config = dict(
    model='segmentation model',
    train_examples=97500,
    horizontal_flip=False,
    output_stride=8,
    arch='gmlp',
    mlp_ratio=6,
    conv_stem=False,
    width=128,
    learning_rate=0.0012,
    beta2=0.98,
    batch_size=512,
    epochs=116.6,
    weight_decay=0.2,
)
Rows from block 3 of a small segmentation model, named by matrix and row number. Rows with one number belong to one neuron. Each number is 128 + 32 x the weight over its row's rms, rounded and kept within 0 to 255. All counts start at 0. Numbers have three digits each.
Before each neuron's rows are labels from the 100 images, of 14848, where the neuron reaches its largest size: "lies over" is the class under the peak. Only what is clearly more common there than usual is listed. The data: rendered scenes of toy objects such as cars, trees, mugs and chairs.
# u: gMLP up (value half) (model.blocks.3.mixer.u.weight, 384x128), inputs 0-63
# v: gMLP up (gate half) (model.blocks.3.mixer.v.weight, 384x128), inputs 0-63
# out: gMLP down (model.blocks.3.mixer.out.weight, 128x384, transposed), outputs 0-63

lies over: car
u.220:126160185110108149100125133109116135112118067144092143114067158101170129115177082166109100110056081136137129116160121119104099100105065068141169134134168126126121213129168140106134141089156132
v.220:133109167105110114145145142132152127146143119142127170112160146132177125054118123101139107122163170128087079135098154153133150141219158162113108172077085110087121093104071088164091114106113119
out.220:157101129109098189069156098118110106129174113167138102140123135146132113147056144132094084097140084175067142127114073158127196168125125135114152158115122096078165152118155161093129121129164122

lies over: truck
u.70:128083092103114133126117135114129086137172179178142131180087118107136078065172172090064123155127074167116109086167142133173091135082154083095097097113102164138126101089124097134134139148086182
v.70:083120091096155099141113107147143126134179144168138155132110110100163134070113158131146093114169119148167138067142150115192091137109138103121126111104147152134173148128119060077083014137085173
out.70:115128071181121147147114171154090149126109100106154101101106130151067098144136131170151142070126125054079087118123136165166080142164123109151123142129133119171116087154122154100151067176111150

lies over: umbrella
u.218:162136130155156100171179076182065100125103132112133161161134054105125083123108182121171128140144147104120168121106161097132133137086141178141126159054099200166127165092152112143113176112170172
v.218:160135169093133126123084117057092167105138128160113179135148085146194123091130176135093085156127191122172121191049128186100080195134133124107140132077114109101164139087141141103123132101161126
out.218:152109171112121142134103133114164142158130066138148130174124182121131101129114080173127168124160129105117100096068089117085091154160125069162182075137134174129159105126112136078100133103151080

lies over: teapot
u.333:143134138115118183174109075143103078116123205119174134105126166125125190188127132072167134137146172107109150095176117126134154164126117076125127139138128155153124055148143134172086086129100114
v.333:148133136138166134081127080142144146158145140192103111123153135098190133109095133138095075121189133065162141157140209140142084092103118134090142126093099094078111166131083126132141116105125102
out.333:106131149160133171188105133171140090109149166160170114059132163110162176115134095138143158106091103179058111086120126063124128133105118110187080128108154189179112143132133122118066076142149145

lies over: robot
u.197:072150108178123077069159182143113112180159163167104141107115089097132105170119115160146171154135124125152116113119094125167079136117112147126113108154101107131117127132078137133136119139121130
v.197:179131101153153099154156127152123089111144154103106103116111117120110140161137109188111166089126157104078116122158171092120169152105096157075147100122033211204126125114062143087175155195150159
out.197:154108161098090142136127150162140069114155162118163124124131130106111103163132146143149103130085139123104126066089145174165146140043159111145122187097103135088089153155164120125141125088122102

lies over: rocket
u.319:124145160130175121090122146106155082144159081153066159133168093130157183117168113092124124124124129091168160106116111119108204141104104149106182127167144129078177126193105102095144175115128110
v.319:179142152174169099114144105130136127134126106144100063150132134126096170149130037166228063105153092158101157132153135112177159114093141090093137106105143085130137149140092086079155155177134143
out.319:138137049137105165111116140144125124111140167111128145134169131124137161182135116168150114082159123068113137159104104127099121126134159090152158092109150109100090082084142143095040142174130200

lies over: ice cream
u.20:147128175173163168085126097135093056139114155055153170145116106171120161103200129120147128111133117150116144138126142123131089053071180106092110047057168127180125142143126161074133122116121095
v.20:176145088058114167156127117119122152119142158126123111098122070127166133094138175101175142108106098104103072155132125080124154134149161143111125164202111115083101111125170153120113174104226215
out.20:089117144142095121161132177117153090151117086157185123128108196158101161192070151157114160143098130093138094133171155151052205128097125135140133199167100144096128088154064106182101143128146130

lies over: dog
u.347:108140109085123132160066101078069110109125128157139113129052177121100159110138087143093128070133125182134126089197131125119157095140122084149117104114199164121105169195166125132143117062123065
v.347:116170124167135133096107136102145077154127112139123124156171110081222137150101143096136100183126157184131108097179142159048093131120185133117114114147172135103128144120139136127141064125157123
out.347:130118121147084113139119123089081193170154147160151126089141155059100105104162124191092095159118124128108165112077129147192104168089084109164107158145133092158189089095115098102086126154113143

lies over: car
u.256:171147102112053156135133165150065136173092124109125180096149127115086147173140114177167112141123077156196148142057125054080098095144164090131134096129146129126117176112177128095121124116070103
v.256:140145143142076109080091125108130111087122131167153162152128135108127104144126150136097150163120190147066103123134206134181163100106125155142139175121122129083107053162063101217092078138088092
out.256:162094148127116142157126117099142092108183149131147148098133098174195107115091058106158169242114143167143172151142097141125135133113092094154070137148085120138125080168127100129140149097089087

lies over: table
u.236:174100159129129179117049091105082167110177108104116095095103129159143121150055126155101134118161106039180177091106111130170176143112167110178091140102151160133181159160078121119166128065099128
v.236:117196116122094096155165117149143164131144156170137126175128097062178140083085174144190138170121189118098068146207143186135103115140130079122176048126157120109138130084115131134109077105124159
out.236:137116134129108178150147135105135124077117095100142177173105104132141135134147171187087135149126106148106156177164159127105097094131161200119128115091142126144155145095150056111132104098159174

lies over: car
u.116:183195127128162145188118102140095121125116142101137206134172115082147121106166134133115149129125122121132055129153125111091086137075104140120173129105088138143143121130165163110139170068160116
v.116:146094123151147143108159134128153069111149069149137028138147121146123094147070158121131105134153166113108149074098187142146134122140190154153102207093135126112137052130101061176112111143094063
out.116:130089118132119069086119159095131144142126083159169065145111130115100146097113070152110113127157133116098157150153092131105186080107118056106123113155114113138129086205140140121122107192091105

lies over: bottle; barrel
u.250:148111083136115177156089166128129138170075174099151069158125108145121149094144159110144118130091169063107111130138125129130126130080159194146059114181116104157081074133186093145157078111184165
v.250:075144111146146096141151157145119114081114114150098149127157112091165152109150104143159145097105133100093075126185159193174108122131156151116136034142170089134130079162121089145083105089125188
out.250:125179117086149105080166122168154106150120124157047106140153090206107155132146155094167122190162132126172122126088140134175166148130116135181135105118188114138147170124158149117117161123130088

lies over: truck
u.286:088149133156105073127188139047116136146093165109122122132163048153186192167192103122141124163132086088108070113121131126155130161137097101112174145118127087127088176128091138149159149155076164
v.286:133090190124103124112124118112142063144166117153154108138172096112156107097142174102130084161185156157156112089106142111115133123190149103158127107084099109039124108113072099117083076134082073
out.286:151083148083179125161061095156122121120081124113146106120070069171089105128145097090091103080099153123128155116156131074083129110136144121099129136103138143138117133192165152156116184084170099

lies over: truck
u.229:105167061109120099138153109130123123101165110207126176116156145115181162120139177108125157187151164109126129124037100170105093107089160117188148132142114140163162143097162097101128113158148062
v.229:162158162125155140122107089085101137183145120151117108129087151101101140166142141180133098075132133197138088081241108136134179077180150120135089108172119115094164160107137141082096120105114123
out.229:111143149124111070109093140142152117143038133073147138132126141142117103131133085125114111124091127144101059127166127104066133103131121146108099141184149121080171154163084185177087165102134135

lies over: barrel
u.177:102123153169092122093084101132171086122187168062139134132146138089148146111090159072102119137045123171135128122130085137155102138140125192117126124134113086113079156172144086153123083113169108
v.177:121165129169100132162137108129109137087135098082073162154165142107124123124137122106144133121084131090152062074113097123121136138163135191114170165121091084112100138204138114107098135103157171
out.177:144080111102134140159086182055090205112101150149155122072134131102090091115150163128196129071097123094071081164123181150137104123141104119100124129158106106143128039105139102144122138174143114

lies over: trophy; ice cream
u.139:115137087075150133149146215135199166139140115131095109113193159114148123138195153179138102115155115106111084126176132111110105209149060137107147140135102130134115124137162107139172115109177148
v.139:185154106129163160172091114113143099118136114093143116133105128095127093112109130135100177143082161123102124122205105119081173067155105094102155105141107159074079115045126124083118158176166119
out.139:131086158134130098118146092137083135127154136126194097177120174167083115153137158149113133190139113109138102103099152107071141177110180141139130094121058124113080146090166141171117187158107153

lies over: car
u.329:130153068113150152091164094168149133131122098091157172109166134150171145138132138093161134143124165111190125113039081113071111166160171105130110175128082145099117117097140152122112088126134112
v.329:144136130121151117138101084124089164156122161183100088169128178077124165178123074139132100146164120122081087110255203156143158098097076131100139106142143131171151178162128130133118141130117139
out.329:117131154164095158110182128128145145128115161104119171130094080143102183144126098167158118122095054143105169147095101136172168127119108087163133071122153116089151160156098097084161200139137167

lies over: truck
u.83:176098137091109120132168188094135167151133128111129152171138108134171169133152076087139127084121121149172117194117106119122173185122081144120181137148185115102118145033154131121090130106078113
v.83:141113095066088116104145141130135124134134131164146112072129098097151128177098114148183131181170143154107110142168237203105152044165142143147126116074162125083165100081139145169112131123084118
out.83:135114116107184186123063073136133106117123142070139120156101102156126112147100101120066116160145103119156118097166207078104101130119172136076110192135087139143101129178146132140130188121083099

lies over: barrel
u.366:183111119081053138125094125179135154114158157135140081110128146185160177206131149078125122154129112181147092150092119174118132118134218140121104137131128112113111083110125109133095122104161062
v.366:103158115124161141084104131180081103101106079158117124130094083110186131112067139149132146109107167167100125146149108149163124099148177147150098105146158085114159094096134076150161182122119116
out.366:124082099140198181126106100108106075120123092094097157129140117178130065100117156077096216173168132092156108086153143135168128157123105155092096145104069140200088117124122124144129117131180123

lies over: mug
u.94:155089128099150171119160151153176159167168121144097078146128118149121194097136170091072156124146103132163167157126163117118187211121148027122144136091127099093160122105106151091137132116112085
v.94:127152083134181143125088099115132146117157070174100154126152118095188085073173183188175148094142142082176154128094171113148143128141113150152062053093111094105130126146117103200138095201086120
out.94:136156137137147114174113097114142190124108209146029053140131080159132149128117166135132153135080114101146131104123144091063101132170123177112124101069130062138143128103112168122163096139108121

lies over: robot
u.39:233105092102078108121153082182159106135107164093139075151177129146060094166164163105140127130151119154123102105150118039102191107100178115144128107113149145110109117095166136115084141099187132
v.39:197144113112177126071126121095120104136169053077093145153164159110148105099098136153142140076156135134059125161151139075108149138155119198100125159126077170120109065114060138103151113144139152
out.39:066114120112108139135168144177124085154167126157132114104092147073148131179111099102112149122115129152125138048093085184189122149090157141120125150113112152080095158185180155083141112124090126

lies over: mug
u.36:168183079073151104133111083110066148143163120124155181142155141099167088096130172129133127159162156139183090147067108143113086132085174138119130135086186171108176117191115105098139206067156160
v.36:146127137126173126108158090124168154120141151111101098155141126130107135093150165150077141083146124151142158161104160088123183214101130075122140105118082094108175112133106128106164099133139125
out.36:134149151137114137144087121147147122063074130162124090136171110162064101148051158137134102179154121122122123101094104116119097169142171140083194130097103136132101116081143141069135063147120094

lies over: barrel
u.60:127137133033126093101157095118128185136132119090110179138157137138096168161143162091105134118061141097070162102121146171197104184112165079095122084115152093056145146136099177085125163158092136
v.60:082140116076131094119135089151177149127146154141076169130181093103129167166173121140089133115089125120072129097132148121199113159131143098101127096104114107086107113138121140090116141139130089
out.60:102115127193146116122100159158140107151107154162106132152090070117155125105148145108189141103203109118189093192103135034116110127110125153150132124139105172156107062147152150147145106072197100

lies over: tree
u.350:126079051102119155149142126159096149071106144118105143199116148154102100137161147109124124161167127143125177179124165106142142140107148199055127117125115205136134106109172094128151079159098132
v.350:126172095140127108087057195165079110088098117167147158077162108081196123084082117141096125145124169134118134078169144109131099139097208132187166121122187129090132123139109101182145193135198135
out.350:088162178150156116120146102071142112145160153113139115115172100138109158092128083120143175076106141154165086132076086159096098122126145071161111164116206101121136100148134123139060147120158070

lies over: arch
u.158:124155159112150142152112158140110100077166167147173159149077224076120138091156138115156145142082099179137098151151063058167071134133128119166087187065128172138078107129169127147093070126107135
v.158:113183081136143103084109059108040152149092166130181122093129080123142139120125136142132131120145118120131119095114110195117130119129147189111111113209160150138074197122103139130174129125146138
out.158:154125105104163112113123130114149125090101131171152111114058110113133133161165159143103102098089114150085123131122174105116103151148150146137131122099093111069138092090188173104125117091183141

lies over: airplane
u.30:125175149080167113140136075063102137185143146164169180084130134088144149096122129136099114146171101131127101112083126123095099132101109075150112136121132171101107165099123164156127106136162171
v.30:087092123077161145091144104085123090120094114167141112141097190146127107138100134124098119109161120116135107065139196186168141130156117102113093125121148144154139168082144111130147111113094158
out.30:134121070161118109167054102121122148159118171207180049131151107111167141121128182104129166111076109167140122156118117098108152117104171147124101095154089129113144090110121163104081118096111132

lies over: lamp; umbrella
u.321:089151090148149100169119108199098066084112129165106159132135122116140122098175163118156150177138122120072126087164115171085145150102112115127109110071066124157129149159153117120162146133147174
v.321:161121099127159116111123121125133205192148143125081167139131106097066136134096103151098123098146101133143199179124081108119137095138104170117088132152133165116150151142121164065142099120102151
out.321:116101064083149141107165090105114125135132168061149091152103129083127164094180088161117170179143123119141123181122153078178177099112130089101142152134172171171089186165125148107133125139146097

lies over: dumbbell
u.29:125143120105172076111142142094129093067060113106166106148118142142075168106150098142047115176133096169116155102155122128134132132095094107075112112106165084091109198176155131078123174107119127
v.29:111209144111124130088141097143136101106130062135122151067127138144209126087146144148108156116128108095137141125047166112110095114142157122151097124170100122083147107107188076154119062159140104
out.29:076153122115134178113126168168068079099161110182175209108105111101103142182118140160131129076163147157110136085136154121150140154117156095163134105126172101096143082169184156072110114155048100

lies over: ice cream
u.213:151156120077113082120165124118077101145134119128072151203149221089150168127152113136170118124125092124086117115125127108100130106131102154079156142132130184143106176137152133091138160078179096
v.213:114161146105147116130185147127133153140125177112115082156142147114125180187142112146169137144121087113152115157213128107081141154093073131105205082159098126134095179077135182133103144136167141
out.213:124134140136100143125104136123152089116113128177184152130080137121102105131093145096143115101169164148137135119046108166152131097110147144135128154177128117086104122089143117091105103151138183

lies over: ice cream
u.95:086137077129115088082132125121137116173101097144169189088121088140123176113158156117182144105128115121130127134014100161115084110126169094070094103170174132128108101117073151110188092139123088
v.95:142152149113166149117180079135161127139131164129094100138136088093143082133106116157100140179071139123132148117255121135098133139170104113092190136111121100151105105110168118139122177099186149
out.95:165113182179159092105108167136099143155120129109153133167169153146052141081150131149105088170119094100126147102118109153085092123065150129129146116076049145144151199089119093151140110162103147

lies over: truck
u.137:135143086145098100126074102132175098126198166099106107119149092148129154181116058077145117124082096152118122146176123153092181124115120189150146136139074098152183122141155094105058143124140108
v.137:162142148104168108138136167161139121114152109126068128128171208046129146093091135104116129090171145120137098092155160110155119072170142153141064089125151143098149175144113122123123141148094104
out.137:197101145170149144150128113077099152131085141130151130151075147079047102071150081168151123123109104102139129155160140157136101156137084081167114167161136130110107098143144100104101141136125144

lies over: barrel
u.383:109096118094160149091072142231074204114094161151124144071128113162183127167137148133162158126084136143120110129135105132071107077144133149148136088132134084157159118104118166150148135105106106
v.383:105138113113155166056078119162105143067132151174127131090140099133186159164154171121162137133086139158112061133110128163150091167126195159167101063104113082140124107137143128172153161080113149
out.383:062101112140081133127158063093118118150123128110106099123156127099138138108147123099151135123143155094097128164083160084104095118137177167119160189086176173137085107151157138182184082135192123

lies over: candle; boat
u.159:139155164093138110104173096041126125156128148163088153150146121091126098128078128182076116114150099132136166108146094126137128151085092177081134158167120123136099173108148113077134102171169157
v.159:175144099138140149084096087162125172053099050151195089075120118136117129116206145096129152116087122156159090136106117118166159114135142121166109083151152099098148128109163138112157123135097173
out.159:059111085184147102167131110085091119133131136136060140162128095127136136174101135128098165157070103195057141104119108164109130137144131154161064106149131101086109150167133119159174140113138109

lies over: tree
u.312:106118076094143120072122147165045071140141119114165185142114122158102130069208130159157117139115112123114111152093196167140122156052136128103136082127105135197155170128158159114172107098140168
v.312:149138101098105104228100146078151113076164120084147152166126162108123154096150119148138176156094131210123078111142172147146143126128118103161158129094143146179169165122152113124185145100149158
out.312:130104128156220139059129097092180168130149153088125111130174177145093149136167114130164135170103101115112105156113173139109096155120154128130101193128140192108119138142125188157055117147156141

lies over: mushroom
u.222:127185119114140037180121116127151160081171114138119178095179126071149140067143139105140112145147163104114113128148133144114106149059131142103140134114142151122154132150151109085113153070142187
v.222:156124115162180193158100139095153160113101115064127132090123167107110065110103135151117134149106118126143192074103142140168152163150082235132016148181114124138144111152138123164131134141106089
out.222:116110165147175126110131139108097160131094144136126069155149131168100065128103100126151089153099121154124118086091145133148173082115150105123140215166090114126125113082098120092180138110069089

lies over: tree
u.305:094132136111121134145092135160151104122118180106137131116182154131120195144161084072193173127074192077131186089128105123110169118133127104123151201154089175139103139176102083103118097126134136
v.305:179137161162173094103123081096117137210179164171088055119133162058188132148065149119157128169137129109155113095112151150147117104183147130107133124150123075061149149118124132106135211119105144
out.305:140155131107129151126128110134096105115159074143144133110164117192148208154161118122132143176161078151091094144135106161180180110067167116152118101125142106124165140181121103167120082083123144

lies over: arch
u.53:138133127136115120102182167111152075136133150173141113153053161129126185135167092147123120143057032141152129097162171088148100104146117076126111131149157129129133151092173181138149105135119168
v.53:155167054094114047076095079113086162134131150134175163179152071097154131105154134140108073109174155097105066102155110148131153151140096166092109137131145192124088120140150093141149083118090190
out.53:190084115117144204131106128117153089096096096118125123104106148145140121177150233129101065087092141146086092174087127091080068149076131126136109142136138092130150137124123153092139159082145136

lies over: tree; mushroom
u.78:121157108124145082177135150131080130159178161137123190096185122085145115096141108095165112115125118073110102136088105131084123109086133158114140143138129178148159114161162167098169145124125169
v.78:112144142107118166166092138053177109161085162067102109125136093146187154118123187165105149120147123126149124116159136104175102152115078132119122128113123076105108154111157142089116139107141093
out.78:146170174129195135111144171120154128168125124107079086143176134160126120156168126161140094200173159149104100102061154146143100128115184085119179153143134177185091167116080113103101065121095141

lies over: trophy
u.216:088139144111121076209151140170135097110130064175063069175053126116167114133105148198122124131126164192136106090133165174158147127092127122162125110138138099087117092090181121137184134108107147
v.216:118147069119175131111153080132101127098089109153157156112129107116069134188128123141180142117140124089145150153125108160103155075081067209094106129102201151091168162130201140133115129115148183
out.216:115099120110116165127136127108087094131173142085199189116136108201170119163157127138078125232134129110111148132163135129084111136116118153069169084173098110116106144142112119085124139133113156

lies over: umbrella
u.232:126137145130128199175107123137078124157117139114149115120130086185109118159105125133120174074132140137124142084124088083069141129103153109171121117111134138122150148054153128107122072182091091
v.232:160178163112143098164139074130109154157144166136116147129109090110213205131164133116101148100128122104095089105117153092119086122128108135106132116124124118134118170141196068071178105048130144
out.232:108140113078140129194141098099064103148125096108156157135161121136127050146149115098126094115126097086117185156167160141167157102074125132129151044115201164157172117171179098102104137153110132

lies over: barrel
u.150:134101102133090147104072104133110133180155161097126136098154121187137186152164158121116090150115129029137113161088110132158130145069135177169131153140132091179136112146163104161154084081087141
v.150:117126115105155113051082143107131087134135174174151139128160135123142148135194175146103133095102187140103088152092136133134137142111142184173105193147083123146108115201176061219091145093066119
out.150:178150116175132114150162128169109106153137177172095113096131097136121102055168105081227123124145116100153127101092131144127133155066103121160119143120168139133133094146166108144128123094159114

lies over: mushroom
u.112:172184107123083103153146086094179165107111125119182130108161135138121191135158122097161162114098084127183062136127103098070144132075152119161157153135162096176115127122165140084102167106132175
v.112:135169159081173119060103129110115111086114161122100157089160103099176140121068149104115119125144079167066098132093118141142099102153082152161112162110171097089139173064160143157074125076107131
out.112:130122148168084150144139129141129085143152101188110085144140095141142187143150109098119110202088139149096138093158062154174126156117127063177151135127110135148160123203140054149155133122135098

lies over: ice cream
u.49:135150108076145076199107171177119133098140108153089160136174102082160111087188170114084129124136140135132100141120142120111117080098123127149159142092175159117137152143149156196133169150126061
v.49:125124158172160130045126132121116111121134146130070068186148171118132097169062075152136134143093109132098159122230094117163188175172145173116162099176115117160127136115058093104150182147122127
out.49:139139127184120140122164107101122122109145175127183125151132138120095133166142109097108133163172125107140129127105145161132100120092169167063146156098050088129119125075170083105105120084084208